A small sound classifier, trained from scratch.
Training: adamw at rate 0.0029, 9000 steps, batches of 128.
Rows from block 5, named by matrix and row number. Rows with one number belong to one channel. Each number is 500 + 25 x the weight over its row's rms, rounded and kept within 0 to 999. All counts start at 0. Numbers have three digits each.
# convs0: first width-11 conv (model.blocks.5.convs.0.weight, 192x192x11), inputs 112-119, a 11 kernel for each
# convs1: second width-11 conv (model.blocks.5.convs.1.weight, 192x192x11, transposed), outputs 112-119, a 11 kernel for each
convs0.27:534524526525503504488495505508521523528518523525537535541533508488493499486494499531536541541535530467486511520508498505439456457483544544523493482481480477471482492497491485482486477494508507499484509516525549542518515522530537538504504525530521521503516509518547
convs1.27:479479489486487500505517504482470483478482479489506506502491510495531538533522500496480484485474485498486502499514538535512517501513548550554542533534534525527500511505510492481491481480482502517533438442438436427424422435457464455524520509504505527502499500515517
convs0.28:534508492505526531526507504499489503499487505504509512531527502493457470496468483486498511490498513539539534523467483467449494526509513484482492518526527527520517530469482515505519545530523528502493521529510494524531522519508500509499514515526533498500531468515516
convs1.28:478506510518512517501489469434422447484450505501535540537506499482479471484492517503464479477511519533507504458523489479507486445468471454451473477491501505496488479473505504517500479478495492496481528487491493514491505493515477478446478457465472477464459472490476
convs0.29:521524527535524508505503515521515509515521516515517516517507496509509506503502505499498486485486489523511485503523530531518519514534467462465461469462458470476483484485481484484494500506490487477467482475480472478478486495491482485487487482478455455435427430441430
convs1.29:500522527522515498497494498490486531527529535528521517532543549532481491503508511515520522513509521528525522523531535522521516513524506506506508513518513495493475465507499509526527515512504507515526511511510517514517515510517524534469470462460470487487484472484495
convs0.30:511498497504517509525520506519526482490463448446456463465453474510520503501503513497515513508504496484471501471455467498472511500464514510513519528546544533533522523520506495503495486492495500495499479490493492498497481493503487486496498495512487500506510499488493
convs1.30:499480495513506487481459475473481492501477504498502502508497503507517526501488496488482525532551513496493506517536453480446456471486480481487502516537523541544519500505505472486512505492524561548503507477499483494469491488493484492485507455478482507496486487493492
convs0.31:490481481475438426421447459465462489471468454456456457465466486487500507520501502503506521537534529473463498498498490478440483498531515540547529515510510505505484481498491497501495498503518532516511451464478457435449465466476482495511491515526495497505520507534524
convs1.31:500514509529524502486498491527527551546519497482487477469437458477506478491496498484514525540532475525486504497510490483479466437474506505523517507496503520519507507521530521490507505508495484483504512505491500496507505511506525527490530530537514506536525522537520
convs0.32:497490471496491500492457458471527532519508506486508509511491505523510542524509490496507511492485492445412500536474464460490464472501541545555490474479486505498465478510500488519510511521530517495509531532530524495486485479489494507551502522492511492496455497475529
convs1.32:477492493511516497468465498473473421459452487460512493479450482473471521526505506492493489521498523542536564496490483555489490505430489515540522514529508516494502492549560496489501518507514488483451490478522474481462480472505467464493493492502460412468463473485479
convs0.33:471452459494515526532522502492478493470466455469490490491511522501508488495477486495488491497493470466488497493504487500501508498492484484471479496508522510494504509482482471453484495479474471452427492517470461478484480477474459448509492506541524507509510478470478
convs1.33:531509495479487497477465451456462540537507505513519513499489498527478468486500511512510511517535526490491537528517511503528547552545534529527520507513515537530500499520521505499493481484499513510492519514497509516508527519530527521464494481501518519482470469470503
convs0.34:524529534504479484518513467482479513486502462492497510485500490485503505497480488485491521504496502449546431578467549452525490497497533488516513527504485474497501484506492505503488487498507487502488506475526489518477496480507502472510488461489451497474525453506466
convs1.34:502513510501518534509533494491481495468464503464522482500479516488516529524545471523502500501513510455440437446462452464396436448420487469520498490491486481478485486506500519506507478501533511541519539506523507528486522495534521540470475472483490473469458488510519
convs0.35:473473474464458476488474474470465528518500499510512498497498497515499499502522520493485518509500508488485499511534527507505507508527498508508497481472478472479471477495505509503503493512501496491498478459463469465449450440442465482466470488482468499511493498494518
convs1.35:518526519515493472454482497512519465483491464459471500492486476474499487504496506493505500531523527499490496505480503507484451445496495501492504506512500492504497482533537519515495509491471453470483477473476486481482491485497500502445448443430438445457438420425447
convs0.36:482482500454461486505488477473505478509488501515521482504501526508513518538524502489471440477474449500474503523464460499535499480536538526540511519497509500510513526504512520536492494507506463482505480505487480501500503472501532513500456455492423464497490455477497
convs1.36:495525481490517547495502491491504475471495497457481489466488503470511482475494444475442500480538489498491527480469475496443494522512472506544528498521536512516487522509498513456452496522510498444505512481463463486479476471507500512497498473472467463479498471493504
convs0.37:481475459456465463464466468474493507530536524520522524534527509482479491527524514516532541545513488496483494461482447464507495506490513519505504511516514514523525511488492491476486474463461470480487511508514504505512508508499518512508506478482490485475477496480479
convs1.37:509523510506501494485465462484505502492491479494507509504514513484539500497489493468460442474504529506481493497502486444459487493517532524530545543538530516518497479475485510519524482483487509499472491502482492481495481485476473476485499512510517515504511507515512
convs0.38:467475505517524523507489502529530476486501494483485484494500523538495492502512502487481491485479489505473454482495451469507502472472529540553553527503522519509505503513499482491504520500492496498486484463485519512499501497495511512490461513516510518528505498517517
convs1.38:459437462457461475484486503483485531537522518507506516507537549538514524526535521521514486501493511543542580571533525527483479488482486501498484489504526536542480465470471464498507485468483500531535487481479482479490499504489484487502497481482497497473481476484508
convs0.39:481499507495496498501503505489494494500498488492500503502509515506472461462456451463467484503497490494543527524521501518518532561570485478479474481485476473459475508464476493479463464457460462469467482490489505514516507496486495524485477537558563565552531527536558
convs1.39:512515514503497494487492506490486473467459476504517518503499477481466464459483494496492505501491471497521516483479479476453438448449483485496486496503509500497489493465475470473462471476476476469484523512499504511502503508512520506507525527515497500492497483476468
convs0.40:510503486492488481482479495514498511508471473497507509501500496471499495493513507514515513517520519481491478485451473480495532516521541540519505517514520522525539534535508490465463467492506516506513471481476492505494485477475499512471504512483509484514501483512522
convs1.40:508510513495490508514510488471446522517501496510537535531494473446532499483517516505490477491509519521482494488490481499475486484470545525542527523525536551562562530494518516530528525517503514519517508505511508507505498478484481496512528526530532518490488484502525
convs0.41:496504493488484489497497495489486508504488470471472478486489487473533533512500497494486490489484494492490495502516517512503493467480518498483469464472468467480502509486478482481477472479484485490496469438436433439453460455472478471493477472449461454459479493453458
convs1.41:449467466502521522524510501516508499508515522493478475455468480478499503474485488491486472465463478511509517502509518519497496503485493491494490505498499500491480482539517507525526520517528527532534552553551540538541534536542542549517505499513535534529539543545559
convs0.42:479482489494489485496493506498491484488480490477483498494494497500543521509508508511518508501502499497524526525521538530531529521524483494503505511508508490483486487497508522519508498496485485491499515508509521529523521519534523510478509506479500502501501508484489
convs1.42:469482492505508497494473474467469485501488488489479477485483482484518516515516530531537522527517512485496502505494497497474471469472485489490483484489489506489485487500500510499511511515515504513512533534535536526525514510504500504513520522522528516523510519509507
convs0.43:516525523516506522489470492499503464474501529516497508508532520522491493472491497513486500492483504374504534456439420548455435476587469494491474488495505501494466474543527530529518554553557523511527456466465493480487479493478492493517491494521510517467450481463474
convs1.43:471487487462501466482474472482485491493494514495527472483476496463554489518538498448534529561476487449448509529432532543468415521475525514502514515494496520510526516496453461488464486471486444438438510481508515526512490516501515483456428467439457456450514487510514
convs0.44:445454489532547540532511507498508502462476493474452453470482499495496488486474475497522532527515507496448514499494499503516541512516497493508518513524524521515521525505491500495488491506512512500491501511511499509515518510496481471511548509497457501487501497492474
convs1.44:524529517512512520507463452441459552555529506499498494498493518519488488500503507480468467486513499527525506471488514499511516486457471476491480467492502540505481462507518502504505515508472495521506510524527528515509512493480483488475487484473469472466461464501471
convs0.45:548544520491521524514496492502519492501514520520514508515508502493502490484474474492490497501515520514475503497476502496501498480496504515537533514516508507512519519517513516496511514507507513522517458458458461476482480466472474467503524506525496496505503498496495
convs1.45:479482489490495514525512526523527521514518506489483483483478471494467469471484516527535544571535529513499499498513503499492484478488498519523517522538543538529511510486482492479502479493506514510516486479474486474480472477471468451516521523527515514513507498503500
convs0.46:506509500500477492509507493468481516515489482453485503497513534538494502499490443471486494494505513455530506505490479482512541525515533529517498480482478482467468475536541534511472501509504513506498508499490487487478475471465473499488505550502492501491494507500496
convs1.46:486484484496511518498460471475492518515483469473502506513472477472489491495502499519523506492480495514528519486492476505526519523546483491482486473480456436446447472484511519492512521522519511486483465457455452466463473471468483477481481471469482502490480472473475
convs0.47:530514509526537536532517510490481523523523518491481489483483490492505491477477485526539537501473473506457466463474483490515517499481497503515521532521513516514508512555565548532523536565558544522509484479478481481471464456454459467475497477459495507512505491443476
convs1.47:498510505492472462453438452460467597544489479477507524518518501495514528532526505506515525535528512507499517498504523513513518504544495494497498493505520523517518518486482491502498496499504500492496532511505492486476473463462465472527518517509516503511499499497498
convs0.48:529534531524529533526534526517513486469474472470470495516519510524519503507518500500503498486494499471499466517504495524476534519464506527525538530518496513516512497519536534534524506477475486489512525538543533522507516516525517512481527512468482504490537514502521
convs1.48:524487496524530498488491509508501522524498508502494463483503515517459448470432464487517516511516509488496480457507507474487482488501535526526518525534506476478457484539510530535562541544517513513550469468468471447440450461471499479498503471474471462461463473462477
convs0.49:474500512519513504532537544560565442460490498505493489490490484494484483478494486473455472492493480471482488482529486509519469470492495480487484490511504509504496502494503493462473476451476480466498492485491495505495504501506521529505538534515487534519517571507475
convs1.49:485500466462460500513501493469460458464475474489497494480495491484495496502474485478474502514516509497472454500516505529515464460461533534534541555538543533531498510489489481487490503487459484484500510510496497497500497490500510499519500515523524520505513512516501
convs0.50:554513484480473487485497495526538531502452458480513526521501498487533489497482465481485482476478463442508514509490491506491515502494503493485512525506509505505499497498493501450441437440434437474499496482475515521516521513507488498477478504514538502506516500498495
convs1.50:546538519502483486480469481514511482521515499504526502557537526518507476494507530525545534559576533504514544483513507542567533491482523505492512491501508541547511468482498510504493508516493453449498479483477494502500499505509503492496524535521501515499501483443470
convs0.51:478462461513530530541551548525489484487508532483484502509510499481496495493528484471466483481498505494508545523528501491472511535550454463492512516552552542504491486453455447478507509509507492485494489462453485505527529513502491484492516502534501507505496478487458
convs1.51:548559554546542539535511483474484532527519527502499514536553556562505500486513526500487474464492534498510498457482536509496512506498460464480472469466478488500525515512522528507501519545526510539538525528518537547562548542523502511508519483494518548532487488521502
convs0.52:493481477492504505510515498497506508482483483482475487506499486498477471495502491491499519529519522498491498497487473451450458457447538515499501493490504509504497484503507502509507498504502492491496493494497498496491489499509507508469484474465494502491474482476447
convs1.52:483486482481470478490486483469476469478475481485491495495487504510529528505487476483486481477469476479492492489492481484478463461471526522523525530526513506513508508477482485488493486498490488474483492495498503491490493503498496494517495493492490487493489489488495
convs0.53:487503495492495505477483498503495512509501494492508505494490487500472486491472469471483484466470500543529497486503511519488461483493531511514503494485507497504495503501508507504499487481488482476495502482465449465477474465475481505493440470471453452488459489503501
convs1.53:460489497526514527490469469475482476463470483491500511527513502460515516505502512479472500501500521487445416458502496474483461480503540540539527563530531520517504519497511510528502499509494525511507481502477497484469476472477477496478482482456457451466466446442459
convs0.54:549544528517514513521519513504537495483474465474479480494491479482493489486490481489502512512505488499510489484501493476463478493460500502499496499505504488485486501497495503496490491504505503476477529523527508509510504503516522535511484491494473487497486485461477
convs1.54:485492488493484492491496483490486533521513507501496494498500504500516508511508514514512501493484486510514510510508500503508510511502486503499511497503508511518524533494494485486501495493493493496507478468477476472472474484500489494496496504507513519504502495510508
convs0.55:532519518493504488503479459483502503496507483503498484485499512540510502468488528512491475486518547504512481481471467444452434515503509476475454463465462458463449461494525504490488498505497481485507493468464466458451460487485478470502467508501484534522490499500490
convs1.55:451496518515496478445466456459467493508491508470495482505508486481482487478492496528507526496520506500486484505502522494511505463500497497498503502480504490497484476468497511516502495481485476485495508517499471480499500510497500486494505494503519504488473521522504
convs0.56:509489511541524530510494475502514495485461462462465483478502503505494496530493484493485514512505492481539424498474388536524398489335535458486510523529515475489520507497482468473462469497506486507488480486491481482511494515512525507451469534498479469467475520444499
convs1.56:518479481471514475509471465450478476511490541507545483538495534499536519512530545531513478458509544501518474520468445552530495459528519533519491522517527554514491479460482499565547479496526546584463516503493472529461510486506448509496473539515532532468455515468519
convs0.57:479467485503517527533532511457436445461504512488505538536520512508538518534520489475469461460480517492520492493470502515475514501472509491485494514508493508528526522504486490493510508485495504510532556544530520500492471453470511523468489466466482488533560494444475
convs1.57:552535521517509526539531503484488493494496524553550532519504489480493494539545544554541550527505473487512493481544547509477504512469546525512525521509522545538558524490508530530473437441489496513497515493480472494471511498491463450562530533508535501520501475482455
convs0.58:488492508530542558550548524526511518508482495479457452476514523518475463470446457460461476474473469464457450477474471478498504479487514514531540539541544533521513523478477479477519528529504497504487482486483489493492492488486488467534478509501526534532514496493481
convs1.58:528523522529530534522519501509524527529506508474476473466474504509481490505513520505518522524494478502502496473488480509495496522505503496501493487489496502515510486541519498488491490499513518501514503517527513502505504497488485502482497491501504537527505492498474
convs0.59:513524514480498513535532530505494521503479466499478521538528526526518534526510471470488502471485484488484490438514498502476490537519503492497517514494449459475456466518527519517524504484467478493474471486477480485486512514502503511491490498489487525536550532469493
convs1.59:486499518519506483508477489461470506526520529505517505487474480467472490487499522525521505487479473536517476484472452516507511516507519542535515507503485496531533502508484487472523509527506517487477486508480487475491477445434455462504497499517521508493453457451478
convs0.60:505492494501503488488506509504494491508509515507492480482485461436510491511516522545522485488480436429523488470462433468477484526518548574538518488483498518512512448485492502484488493506460460474487525520507507501506506493499528487501506512514513504550550512528503
convs1.60:484564489507502478488545500540510487479517471515465464466476475492466506503512486492504573520524457499405459510511507531498496499464533529506533514514535492476479483541511491509555553557486453446493521509494486501510508520493501513514469495490488495477516484496495
convs0.61:481449462475471473454445441476497468481480494504506505508506500507461467443464495497502491484488461452488489504485476469476481489509481494508517516494482473471466464490488501497496485468465472471479484485504492470462461466469472474491487468501489484487510537519502
convs1.61:534507488469467462456458462492526521534518504502510503496472448462473461480504493490490509536520531488455499482501502507491517511496527548552538520539544546529504504497512496473495484472464489528551469463453452451446454463457462468457492491495477501504484484460482
convs0.62:509483483491503492479480491489487481472437430466482491499507517514500500508510508517525511510524543471513508506509482511475493489499496487490488484485493512514509505515506509508496533553552545532530527525523510489486487483492501505495501523534522537495489498509506
convs1.62:526526531528529530542555544534526534540516492469476476483489497494484455453484495489486483493490484549512485481476483493487489497496520519529522526518525535547552546525523517518522513500492483498514487488488493486479481477468480492508520528514508499503517527539550
convs0.63:470451457466465495502503500509505471467463475483510506498486494494490492481485506526517510498504483460428463459484499514487495510509478508524539549532524522517506510496497489479480490486470480470491507501498523512493498503508502511468469481487496496506536513481508
convs1.63:559536518509492490470470462469483523526503516508517512503484478487512491496497512493487488492511512475488536501545524491478501489454502507520500496489487497493485475523490484487510494477484526561545510512508511506497501503497509520456487503516515516487498502485455
convs0.64:535514505497505515525537534524522473478503515509509511499486498499491497492502495500499496507516501465468495498488485489512482484510503489468471489487487488492478471496486479505504504506520518525509459458442432429434441465455459466523523496502498519486450474475459
convs1.64:523536532523507507498494482517481503502503502495504509493489476497523487486477472471490510498499481514508480500517511512506459428471495498504484475475502507510496502502502513508512519519497493475510505486482492491490494502498500506491487480490492518524528522523555
convs0.65:440431449483500517509489482478485491469489495481481503508504506513478461483498522525530517490490508538518494514515509513492496502508468470481492504505514510514526528498501497494492477476479500496499510493490492497500521511497491499466492498474476495494464489486487
convs1.65:513493477489503505494474468471468477480464461472515533530494460430484503523512495481489492527540549472478489490489473507548536537540470464451444440462507535527528521504499489505506507490498504513524495499503492490488460446458459468505498505502507483482491492491489
convs0.66:499502487443481519491476510510519496483476499541513468473484475463524508511533539535530517531544538540470500518496478507489491514447553541506507488487493519541524507505562569547540549550524506520520533521492490498496499535516464469484467457491463457475443492514504
convs1.66:521514511503515490494522532508522524527504498478483499455483472488509505488506504496475460468450493508487468495484513507498519509464471459483493503470480467480436486470493514515528497518528529521494525540522524514508493516528508498471499494480476470477455446473473
convs0.67:515513515509512510500493493498512455463500516523520513513510505497479485478501513522532521518531522512523506488465451488466483511497534531524526517523536525499498501507505519512503512509504494485499461451447441439451460464462474488480502473477480461477477501496492
convs1.67:514503490477479488493505515517519511502475464467490520518515495457515489488517508492492509512522536504506506490476444448467487488479505504508507518515524526546531525479501528539531515500488477478497517514505509499498507513501503508521528522524507512507512515506504
convs0.68:508514502495502505502508519515515502503499516519521505495488500500498493501504507512501482499500510491521502502492476516482475485491492500481467473470482491482492494514523514510503503490488497478491523529520520510507501520527535522494509496483488484476481511512510
convs1.68:508506521521510504512492483482482479498476471466468478480463474473526486514513503492501514501490493535520496501529503497514524535523480490515513527520508503487461473531536523512510518519523521527537476479475484485476475491488491488507519506508503510509508497494499
convs0.69:522510524528530487476503518499509513509531494503518505477480478484540538533523503479477484478476478451495440460465441464462469515509507527510490492499500529520498439490465478484466460485460452458488503492471468498503499485479492490481495508534535506531514483489482
convs1.69:455494457461478452450458434491499482511526497520491489501488498500500483527520492473482490513519464452407496543508478517483480540439525519516516498486514487491470480554521492550589570581521525509516520514493502491518475496466495493499478471480450461477470481483459
convs0.70:498503521512497496505498503505496492486480476483485496506474479477507507504510520505491476492507524528512516513523515501488532525505509508495493498499500506508509532532548553545541525533543549547538480473465457457446439441468490493503458469501483483464437488500496
convs1.70:498509524513524535532542535528524525516518530509491494522488468469497497496480501504517522518494479479462476479475467468495481492488469469469473471484477479472471481504507502487505507517512504498489533526519519505507509510508518518501505501509517510516513525514523
convs0.71:485497509502496497508515506483474498524530499471470468466461458463479492490493516524524513496479492480495498518496501497493509499497485509509504507521526508508504521491489504524554568566562544517506492492495496513519522511502498495485473488468499515516522494521531
convs1.71:518540554566561549538538533510498519520504496487491483468452467497512476473473470469478493495499494523501498475444443469482491486461498490490482483481488491506489468493498506510511513507504500516516513502503495507506511512511517521533529518520515507509510517523541
convs0.72:535507501505516502475466461487540512490498498486462454469492515503470458460481489492504512477490483481521511481522506491511526515500509502488486507529512502501489459496485484492476482499500492499509518515513514552560535515500477470524485482478471545523481483481462
convs1.72:539540514495480487485497506469463495483478495520521493476475477471497487512515518500485477484471455495547544512531483468488473466462519520530540538520519525531537531472469471488485505502488475478496499507499494507503523507536527524550546525527534527506498490494497
convs0.73:513515508507491473465465478487490533530510509504508523537546541522462448435467464461479493493495502527472498504496506545528535519508488485475473489471465480481474456500503479484477487521543540513474518498497502524529532530524524525569577522533531539530523515530528
convs1.73:482447461484503501508489484490516487480490492500491499490482481486561560535519515514501511507499493488497464447450485487476484470473465478488496481470479490503512503509501505510501495517528516504495467478496500491485477483492488490523525520511516503494478484493474
convs0.74:499508503484486458450460461456461500498490494505505498488493484521444443462461488517521498493483485486501503503502499462491497483493526510528536543535535539506482478465464474477481468477508527507488483471446437429435457452461472465528516482499523529512528499482504
convs1.74:480489475477477474513530524503506491522468477470509478488488494497505466476471485491475496524514530523515487488531481508521510475482496497479468460483496482478466448515527556540528535525501489494487514503497497504520506522523539559534530548531533541522501493474510
convs0.75:457455457484496520537523506516521487490482480488489478464474511513500525506491503519505500510497521464522504479501481492505520504499508501518533511488474467468484489490502488495501513533529523491470529519525539510488473471464460476504463508490494510498533547534536
convs1.75:553517506508507517505485461458468566559515483484506502514488463479495498519510486497489525512503483507500507497504504512479505484483477468467479479502526528487478487512532531485491501516525513488485500512503491498486475470486514509531530531495493467491495502498508
convs0.76:495475458478483477490494492489459454443459460458466474473470484509503516509503525531530529519516529526505520512505486501500511507501563577565558559568556556543521529511493484503534536546540529520502523519514516509503515516505505508503501479476492504487480466470471
convs1.76:503499521541536527515510477483456526533516509510516502496494493490495475499491485479490497503488479516499481471476460458471456431440494503504488474477485504510496499510504513526535527523528544552549528534514499500508509519511507515502503492490473473467470504482513
convs0.77:480487484485490481464496515512512470461469478464482501506504506478449444471472484507505507489478498533476497482515514488473500482476496471475475496522522545526530501490492465452470491483482484517524457436430433454484515525519508480505553496492541499497520550541508
convs1.77:516511485474475475514513511506480438450421424462489446479474495485519529523477498500496486484531535419409421431490516517489471442428516542550537521529511519518514480473469485489491458477481501481496504479494493480480468486470471498511505513537556545523516514528526
convs0.78:483503482469454461484509520510519484497544543519512525527536522503521519527515501492496505494505500477480481479515502462464469464447541530508487474479497489488485485501499501501490508494508516511467498506488497484480459427436448492504529539528499541534520548525525
convs1.78:495501494479479482477497502493467441421431468457465459453459439436552531503489513532533548521503485516528516519518532525497526512493490508515526521526533558550526493529513523535520527513505501506496519513519513516504516493501496509524488506492503509497512501508508
convs0.79:527504502513496497497497505500526507509535529533549547526516517515514510519516478494490515524533519562529538512562530435452456460468528533522514503498512503512524533502489513523509508511477476482485499473448464466480484474498510515494485508489462451468485498515538
convs1.79:461488487518487497469461470485485480488494533541537520521521519525464474495490501490502518488509542518490451430437532507501474461456529539518514529539528528513481470510489513498506487506487492500501475494477493497500496485492488501451453455451437458479474468481501
convs0.80:492460444465462475496478485501514514522497516534547533517506502493515525500503536540513503520533533511479465453483500449466505492504550537518504513518514510490489502487508489484495490482486490488486513509507511504503501505512510523495497519521562529534505492502507
convs1.80:528523538535537535530547529523491497479475484477489495506500505505490507484490504490471472499504513505509498494487514514505489485478551569558545542547548560535533523495470494496524481485465466474491536537515527514513514528520527521526526517511513515483496494501486
convs0.81:507478435421431440452455459478494503464446463437431456470479484487540515472469469471464482498508501511498474492486484497515518511514506520513511496492500495505501493546524498484460471481491513534552486484500506512508512514507505496480498500489496479492492524514517
convs1.81:548541520521530530521524519526534548528484441455468466468465468492500497484508517543547546530512507538532529495492498489478490489476523511510519526532543540548508509514529527526518510512518508508516454448441456461470475477471472467483498491497488473466469451447435
convs0.82:502494503491468467465480476485536486482491485442459465463451434433481478481496477492500516498477478491501481484510507510509476515482524536536529512505504510521519526497496514500481474468477480495498544542562555534517502525530542546511498531525499517501497540480523
convs1.82:494481475500492497491494493498510501511508504494496478474491494504479464462450449458472485495491484472487472471476467481476463479470491495512513507511504502509517518507500478484500503509513508506503479475469471466468476481498488489491501503500490514510515520515513
convs0.83:516504499501512512522517503503513481503520513516500488496496495486523527524510506508492476470480493471520514506504490521515529518502459455437427449475504507494465437522522522515526521519508483479471463456456460471490482494501493491502507491475470465468484482483515
convs1.83:491491466480485478477490475472466478482506481464472501521518502495515495507500515513542533512507500516507517513488477503500506532505487503513511514526507506498505514488502502532506500488515522545506498490505503514504510500491486478505501492490487478475462457458466
convs0.84:472487490503507491485479480477463485486506520520520504502493479471512509507505503496488491495498507500505526511514511534521522489486524533535531520519516521530542523494494494504508500479468483494490411406414405418433425408414433433484492478477457473458459484497460
convs1.84:527524541564556560546537535517530507487460459459454463483494512525511501481482489490490504498467471531531537485495510505503509497499502504517541546544521503500497508473480480489478483486515510500497455440440438448453474468475481494462476452445457455460471487492493
convs0.85:498508521517518521537550548543523492488499505518534530528526533526488482490474469492519518522538530516528507487485471473464477467490466455440433454478484479484474469535523524497478486480503501502470479489487495499475469476483497509530516516510534509516492501531517
convs1.85:506492480469471470464468480497503495491498517532534531515512507505491498490479489492502509502486462511518506492489489497494478484474498508512509517518529537540543541498500494500502500501502494495488498502504509507507504500503497498522510499493494492484488493504495
convs0.86:464466489500488509544525505459469492460439444459478489494512525536509499513471477468451443440462510528522487480488486489498507535511482513516497472479488503512489478485475491483485476500500494485493501511521546508541558543538533535525523507514508538536520518492516
convs1.86:524506505535522520511516522521537531533482468475464477470478447480485481515534540540550537535537497481473497463495533483496495496487498507501505481495497510479490485503527506487532509499467494521514486487489501500489461451463487483488496489507495479483456472498473
convs0.87:500505502495483489502513518522526493477486476465486484484485506492504491477480502513515507507495493503531551535537541505492495498506497496507508490503489502504517513483502515498486473472457456466480509520518528534530518509498489503517498453449474471511520552533539
convs1.87:570545510508498494489517518541516521507484500515520509517521508513499493489480464465465499514508467492492511496488473486509513501530479499521532541551550505506498504518516483475509527507494485486510512511516517518515505501495486494485480486496509500499487475488495
convs0.88:465466459455462448477482502516506514519521485476485487481491511526496484462454456444431435457449474481477513497511506515490500563536524549549535532532525526522525514461455463467451454455455449460457499517527527516500508515513515508520513509516505501497533519488546
convs1.88:505497489493482471458453448447452556528526522520530549541534547555484460473484468461472467453445468542564556516494487479481470479512522512508507505484480456457438476499498495508530548535510517509531511513511526523521506497498511512506506523486489504510490503494493
convs0.89:472455471512512498496493494494505447427406439483490487500491492510456459490481476472470493504523522502525517486488508504502518470477509506494497498523513517504509500504512516526519510500500512511505535538538523521518511507509510509469486481486512469475464480456476
convs1.89:495491493492483498506518497487462522508462426441457476486499525505481490484518525534501491499484506498508512505482481480494493431472528503508506504492485485499482465511529533523530510517514524545529510503502520512504503490480472465481516521520499495486483448494459
convs0.90:514495495507503488484484493501500510504490503498502507496503520505509512498496498492506511512502482499485479463466484490486491495530500515490487493484485477484498476524502479476464471465465465462487530503476487470476488478482479470432487490483535496484528510502497
convs1.90:480502488474487468476464479499525503508492477488506511499495518501508481490469469462474504500479448447404496478478472473469503526505502506508508513509528530516494486535516477500517518515517540545531504491481479487486479483479498493450477464467466496470470461460451
convs0.91:444419404412414437447442445490514508512521519533535541539538523503546532513509516534531535539531525497478481479500494497514504522501510501500496497498499487478493505479480467469469468481481492481489489475488493497485477474498501494479471469498498499491486496483513
convs1.91:540520517498509515519499513486495513511486481470471478479484464461483466490484484472484477483488510545519504482490505507463489518524501524514507511530537537524518495511511507499511506504501498453495504495499489479469478477491479488479470470468491499495491475489490
convs0.92:489493488474468481483490503506506498503491478480488495491481489510539533523520518524532523516515509493524524519518505489501488508496537530532536531526529526512500504468460464462466465468465459457460515518513517520517517513503498503507498509500501487501499499498531
convs1.92:508499486497497503491487496516526505505506520491488493501505510516534533523523527537528520504497506526525517493485504489484479500514518533529521520515517507513503500509508500497499501512507516505522530528532531537538526524520520507509506514517520520519529525532536
convs0.93:494469470466481455489492502505520500487486479485462477484479484521497492471456456492503485460471487509491483486510502529498504516519516524521505523532504511502484500530517502484476487521514519490509494513484470478488505500494487490528510502526487486511526509499529
convs1.93:547498500498485498501503516498496480507501508494538498498501521535515527510522503486471487507517494509538538526543477505518481444473465476474465486532534513471472473517509497498523496474526560545536494512520530548510496480491495488475449470489478495481460447451441
convs0.94:496501489497497484481488502504504501492493488493491491503501500495504508502505482477464477496504497516497502513528507507485481529558495482483506511516516511503501512504506500511509501492475459470478508495483484496510517507486478486480493498500522554532532506470491
convs1.94:479488489492491480456437433436442514504503503521512500509516509499498493508533550537529517503486478499510470474485484464468461485492495488481477493497488493497477482471482501505494484483493519533550521523504503497501503494483484484557552537533524513504491496491502
convs0.95:464460418394428446427435424443467495483474490499502501504524536528516503490487485492490498507532534496484498484482493473509515524505519525528515512518527516516498493516509494496491476472475460481491476469486495487484477474467481487479488480494491499507477496503522
convs1.95:540540530527512533521527516509503507532510505503495511516489458463520481485493488474462476499485479525502493493490495519515508508512507511523519515510502502528512494513522516519525523518501496502518485490496497492497514527526520527472497510491481477463470503495500
convs0.96:542534507505512510497503478495502487473462469476456446471491517508420405421437457444512537535536528431463463490483498496479496481523488496498509499499510527529514491491466486488495499539542537522519487492510522526512507514511502493550551538510487474509503516538529
convs1.96:489497492495465463475474443471458476514506495465488471503497511515503470476463481456500511510515503568533509503493494507512523492471499486482487484518552542533481443515506488491505523526521512511543536529517517522524492499504520525504530527508460443460463468488523
convs0.97:509507519514485520508504508504484513510503513504516518497507526539503480493513505515489446482505542521499441448470496535500466508532509488463467453445462490512496469516492486519509517506486503493494507478509540489488516504501497462479532427496511471501469472490503
convs1.97:533532566522534506533554509517524465469505513489509483503471454471466473476501480444453459484508517516498482435453460439488486501496469470490479462456463474450475450487500507516485487506493476494463494487503500502490480508513498475457460459470444449448444463468486
convs0.98:502479471453450451460498496481479519529538533518510484491491496521448468482487495491485498509502495476477496496501489504502478487508542529519516513500488485494491513527525523520514497475462466463483477456462495522553567579580570550511511503516495526498519522507483
convs1.98:493483474484475465466493504533532509517533522530556545548556552543469463470467463454482477504496483476464475476479470467489502501518504515512524529539531522516513499486479487498501494506503509517506484510515521503498479471455456463498515519512526523513498500517509
convs0.99:528540522514532514494523521505506491508493468456476506500498489456521530502485482481493501487493508435484510471484480511480445523499470498508484464482485505494492479500472467480482476469483493478503498488486487524537539530511508512508491501499536524547530516516502
convs1.99:478502493503495502504512498529545514517507496499496506502501485489498471487495479458449506532510498496435497545549498519477474471469524508527506463474506484502482492554526488530525549550506510491528516510515529512509471477481488489487498477493467499441472477471466
convs0.100:509517518487495470485519521499526505495512490492501494496493511510484484471478524542542527509485482534446495532454515521476502511516500496483501550535528518519505496484477489503524551537518507495514550534498491520486489473497487481451479475456478452502492478518485
convs1.100:511497538508511490494447493487478535528501516497512492526485539519504509493477482459475471488530522488495462489484461506560522429463495489509486488462478541495482540539525488468476459508488459498471513510525538523528522540535506480490555503528506520519527531493498